python train.py --image_size=64 --widths=[48, 96, 96] --block="basic" --upsampling="pixel_shuffle" --optimizer="muon" --batch_size=512 --weight_decay=0.04
Rows from block 6 of a small segmentation model, named by matrix and row number. Rows with one number belong to one channel. Each number is 500 + 25 x the weight over its row's rms, rounded and kept within 0 to 999. All counts start at 0. Numbers have three digits each.
After each channel's rows are labels from the 100 images, of 14848, where the channel reaches its highest value: "top examples" is what is common among them. Only what is clearly more common there than usual is listed. The data: small charts drawn from random numbers. In brackets: how many of the 100.
# convs0: first 3x3 conv (model.decb.0.0.convs.0.weight, 96x192x3x3, each kernel summed), inputs 0-47
# convs1: second 3x3 conv (model.decb.0.0.convs.1.weight, 96x96x3x3, transposed, each kernel summed), outputs 0-47

convs0.71:475513473486473484447484485528501496456444494453491467479520533480499488481509498463515513483505486433502518491509504514508475487518506514505504
convs1.71:511526553500489505498485499490508501514519506518519507372496562509483504526504487506503492488491517508523489517517497503490499511514493492506478
top examples: grid lines (100)

convs0.63:501525505475512518472492501497499509540416541504530506509547488502521485512504520488523498491504508476514491486506496502533474511542534507497518
convs1.63:475464445537466475513533493521484494474498494488502532469470454482539463504500492485487489511506454513503508508499456476500489497475481491476487
top examples: one colour (98); radar chart (97)

convs0.57:503500483499527505478492506510493498491484463512484470495491484462505504501514447494523482515502528505515516502524465548505513536536517543492518
convs1.57:485501459511504519489539483521504498527458477489500527498455499432472491492503528502511480479481535519441485457524460480493537524537497493481522
top examples: heat grid (47); horizontal bar chart (41)

convs0.18:547494478447499495467542517566498514493509491492508504489487428469484506519594496517497490540491429513487533506514506466530500496497497508526499
convs1.18:505498487473548506515502515545501518511493521503545486438503556501445503446502514503504468502456479489490476552508500518455517491452487499504504
top examples: heat grid (37)

convs0.14:495497509444503482498484516497496513497569506495518498482493471488495514478483495482503553485474390424497499495525496527498513502516489511501529
convs1.14:506497527530467459469474499475498489497455489492499491546494580501522462425512546504502495516502571470509470519497509503495465521482507531478505
top examples: grid lines (77)

convs0.42:504488533479512505533534482506498521505500496516490504468467499504497527540513520527551525448471518488556507522491484495496507523519488524466510
convs1.42:513504508517481503503548435498521519529520477483531551458509495496474457470487480557471493522444484474474493499501483515552507493515487464484490
top examples: heat grid (48)

convs0.65:433532485465508495488473510479489488487490473491492488492491603486501495479473508485520493481513477496504487500506493506510519484527535499501523
convs1.65:499489479445463488487497498485504505501528508501490478409495482519513469489508497500560454491545500499526515526506486507498522469519513506508477
top examples: grid lines (100)

convs0.49:478510510479527526503484510503504498510527457518495501512474510557492504515497492497475483495483473508506503528502488507493533523526462515495520
convs1.49:507519506511491439506521511505514505506492523503521475489521501418493509511499500510517510480520586489510476483494516515507460486495482498464497
top examples: histogram (66)

convs0.3:465504461459507532494461501451498460467467498505457497503482472606480500490474497477489498512521456455474495501499525521488511482520464496490555
convs1.3:510552513485556468502477517485517465509463465503497509515501523507536494499512472504501521498542566529488492505480492496500492505526523560464530
top examples: grid lines (98); horizontal bar chart (97)

convs0.64:502502495469489507493517502502503500478504483475493500502505514541503487495520508489505473498501483507501501490508513516500501497505498516491512
convs1.64:501471512506481513464478502498495502498498509502461512490510482493505512467504493500489492502489478496481520581485563527529563494523485583430557
top examples: histogram (100); one colour (100)

convs0.70:500509497450506488493524493496487503511489477509497503508510500498524509501525488510504484518507420488515504491499501514509508504510490518495494
convs1.70:502479480494482505491508502524512488499518457497526510495500497421496461484500502507503514446504478506536525534467549511488485460516523520508517
top examples: histogram (99); one colour (99); trend: rising (33)

convs0.87:504468484531494485476442521438519538483545493451469473498486493495489463506442480477505497512475513526475484505514470531472479499452446490533512
convs1.87:508532529487485542464517497496465519478529514470451501527483514477531511511465501467532501486480446483454459477513482486472485471457494484465479
top examples: grid lines (81); horizontal bar chart (80)

convs0.32:479476508394507511507503519549492531523506508504497475492453379466494509502499498530479516505508436486492468508488483480496503495482470492492508
convs1.32:504534506485569532493508498551501496494481514502501524537492516463535511547499498506446489484557511513505503499503509474485511504480483513473490
top examples: grid lines (100)

convs0.19:557496523423479491503500521583485488499513440492459495486487484479488518501496488513499483514494404462491481512497513504539463511508505514510488
convs1.19:489483514463467471526503500496479490492471513499543482495476516517541476456490531492517460495539527436492507534543455498509500481409515491502494
top examples: grid lines (73); horizontal bar chart (39)

convs0.24:425500495500513509497454497441521499534498611490489495487516514539498493498511521472498513500496414492488533499498522501492514502506498499502539
convs1.24:511509513516541418520541506486492552488499509493502455548488524541483534481511468506523509531492548483485482489493477484479465490488481469461453
top examples: legend (91); heat grid (30)

convs0.54:503473499517477515493482508527487468462495472521483510515510485514509497490461474479498485476464476482469494500459470461455482482440477500496451
convs1.54:481458505505507480436473453481513456497503524482517540499467530498505514492498482543493458539540532490487498501493546505521517504499513490512517
top examples: pie chart (50); heat grid (27)

convs0.61:478496497459496518522536525489517521481547496501544496534446528548510519524483485521487458494478510480513514482496489516469523497492526524514492
convs1.61:504538528540478521516490488513511510503500518501525521496507519509508513475501466497439601455441485495446480485474497497493497486488499454493513
top examples: grid lines (93)

convs0.25:480486485413458504478508477479402507478511491469468513455504437480484487469519505477505508480516495502493483517499500509498493496519463498432498
convs1.25:514480513514518504545538517452503492508484481491487516500555483465535516524514520512547416485520536480545538493523517502521530461487488503519492
top examples: one colour (83); grid lines (72); histogram (63)

convs0.51:500510505484493505488503496514493506484508462492488500497492484522495496502497509486509479506496515469499494508520501512518516504526476516491498
convs1.51:495471458473479510485513508488507513498512487513515466510488500475511503483498503507517518446498503518520497518550515511502523505530487519506496
top examples: histogram (100); one colour (100)

convs0.69:451502511450508500513535508469507500504536478481483474465516510489493493494457495489516502491499471475500432501495479530558488510484459506479520
convs1.69:503502479455448507479509498483510506507528490499464460496496500483535478439505494479534532495482484461516498493487468486489501506496521513507498
top examples: grid lines (100)

convs0.35:442490504455494492527492492489489501500494504476493488505479487556483500474419508487468485489489467483484483506497490528525486500524484507486496
convs1.35:510502453491535511503504503479498519500562501504524502414498550489489494517501487505493472486458499532554486508503512510465508514501501523469478
top examples: grid lines (100)

convs0.59:459510487438497534500478500522510498498485501484460503527483515528499489509509500491509503501496489523505466508491482524474481521526479513493510
convs1.59:500498494444495493484508485550497488492465537495515542465514522489543503527494504498487521491491543543496459535522504504531512488476485488507520
top examples: grid lines (93)

convs0.76:484484505479489489502478489484484502497512487498495480504483508510454520496517478496505498494463507529494485513482495486484515510514467522478489
convs1.76:489495526514481467514508505490500491514492545502483483513509472401521502518510504509504512543527463488537539460482507503479485454519555488453464
top examples: one colour (97); histogram (87)

convs0.39:473500503425528525494500475467509505513472466512489515536455520623481509488472505516523499486501530478517464520484483517490482507502498494480506
convs1.39:487564508479504519467519486522484467485500513486528523496505527543529499484523468517478546525451476490453486509504526517528443513504492483479540
top examples: histogram (62); horizontal bar chart (38)

convs0.23:419480531495501469492541507407493507490493525533539477469513527578488487481489513493489524498492586488488519513486487506534492489512470472482476
convs1.23:494476494549487517500502492510524481512509490511507472472499465466448470437499519496508456500500465528545490540483477485473503468453485460535446
top examples: grid lines (92)

convs0.86:473490493483492504489487525502497486492487496472476464487492479517466474495470487474507511510489491510486483494492497512470543508482439499495569
convs1.86:507508496473513524557503499498511438513439491508493526487505469479516468434506500513459506501496509470517518476495454493470468489426484534466503
top examples: legend (100); pie chart (58)

convs0.21:535469466485501514494499477567496500473453473525479478493464526467498496507514494472503539497472415472466481507500498522512521495542497514473528
convs1.21:514512475494494450534467515531537481530510502525500450506518517499466430494521501516489523538559561456514493510499519518487476523511496506504496
top examples: heat grid (83); items: three (30)

convs0.30:460512502470498485496529495514496505500529498499521507494483449505485501479492506495477483511497412478499503506521506506527514496526477493494479
convs1.30:504498490551480483490498504516491481500473476495482551518499474484580486498502493502536445517534449476452513477484530491528502511491480495485508
top examples: grid lines (100)

convs0.12:546483506465504508517560527537511524519510482506547519491448523484499531516510505531461496514499391491516455502490522488495533506500501516477489
convs1.12:488530517521488491503508518480496503498511527499493499488521493502477504447483508477439568502449516558495495495505477490504501525504499487490451
top examples: grid lines (91); falling (30)

convs0.26:513498476420516512503522488509497511500524496531510490481462491485506517486518486513462516493470495507473522523477492510483533500513518516499501
convs1.26:513525462500507546537488505510508463503477465511511531469486471562535463495515487506509469528553466505547478498554494501495501505456485474540529
top examples: one colour (97); histogram (89)

convs0.93:527497481483506507465486571503497575454528514496508452524512489500503441529516516502513500497488502473483544462471468543489503494480507542546500
convs1.93:494492476513487514514479477533487546504532523509517489513448501512482514503497496514447482484483458496484475471508511473558404486501486499483548
top examples: legend (80); pie chart (27)

convs0.50:386501514430498486527488500471512501498511476512507502522479503555502502490495497490514470490511458488511482512499483515495490508506481506512497
convs1.50:515512499472584494505503495535494527515478485502518550498522486484517526503510474499469505492468553521525461539536492493508514510508514558497523
top examples: grid lines (100); flat (47); kind: step chart (29)

convs0.79:473457500502507504501450506519511490512524481499499521547488604451493523511485487505491475514493476496512530498500490491466509485487457504497540
convs1.79:499478515546457509527515499490504517510466463504526466529498479498415481493494513503505492487499494487523468458508497507504494499425520514498490
top examples: grid lines (100); one colour (100); radar chart (99)

convs0.4:521421553496495507529517488533511508493504476508513435521490504512503516541531469508469520481433505532535512510506432492490569504535527600494512
convs1.4:550522501498505508493507515505470500496465431491500480503526503489486473501494468493520505506498506509489508497518464461511531514509500495485485
top examples: radar chart (51)

convs0.43:518476529491523496508504523524477570479519493491482552499505494467487484531484472519520488495510473504544491474482496493491494534484475491432488
convs1.43:497505476513508526494538438490505487500494525469458511447552507506488516453510479514518462513478520479467507514498519495520427493494527509503501
top examples: legend (94)

convs0.20:465497510430511528510405500464501507498470531556480500529477481517497522493515510503492546491496457420497489520494481486443492513516496504508548
convs1.20:506487499542529427556514494469501484495495482506463456489484528506481507518495484502483481473459593499504528556467456492481479520541495504471478
top examples: heat grid (100); dark theme (79); items: seven (31)

convs0.13:469512504546500493508467508538485494505487457493501513577494479467504516497475500545518444519513392449503486491505485494509504473505485526506495
convs1.13:493523502498519497543494497463489540488499499503481468474493537531501528406481520480506453453474524466508500511468466476490491521549478512498451
top examples: one colour (98); grid lines (94); radar chart (91)

convs0.0:377512484421504514505513517463501501495514487487483514504486483497488517483469510487476494495521442442481479487512503507485494479516493485495509
convs1.0:520502513476505450533498509509492473534501520532541533499486508512467463521511448508494562471462447530481508502498517537538513524508516478554529
top examples: grid lines (99); trend: flat (30); histogram (29)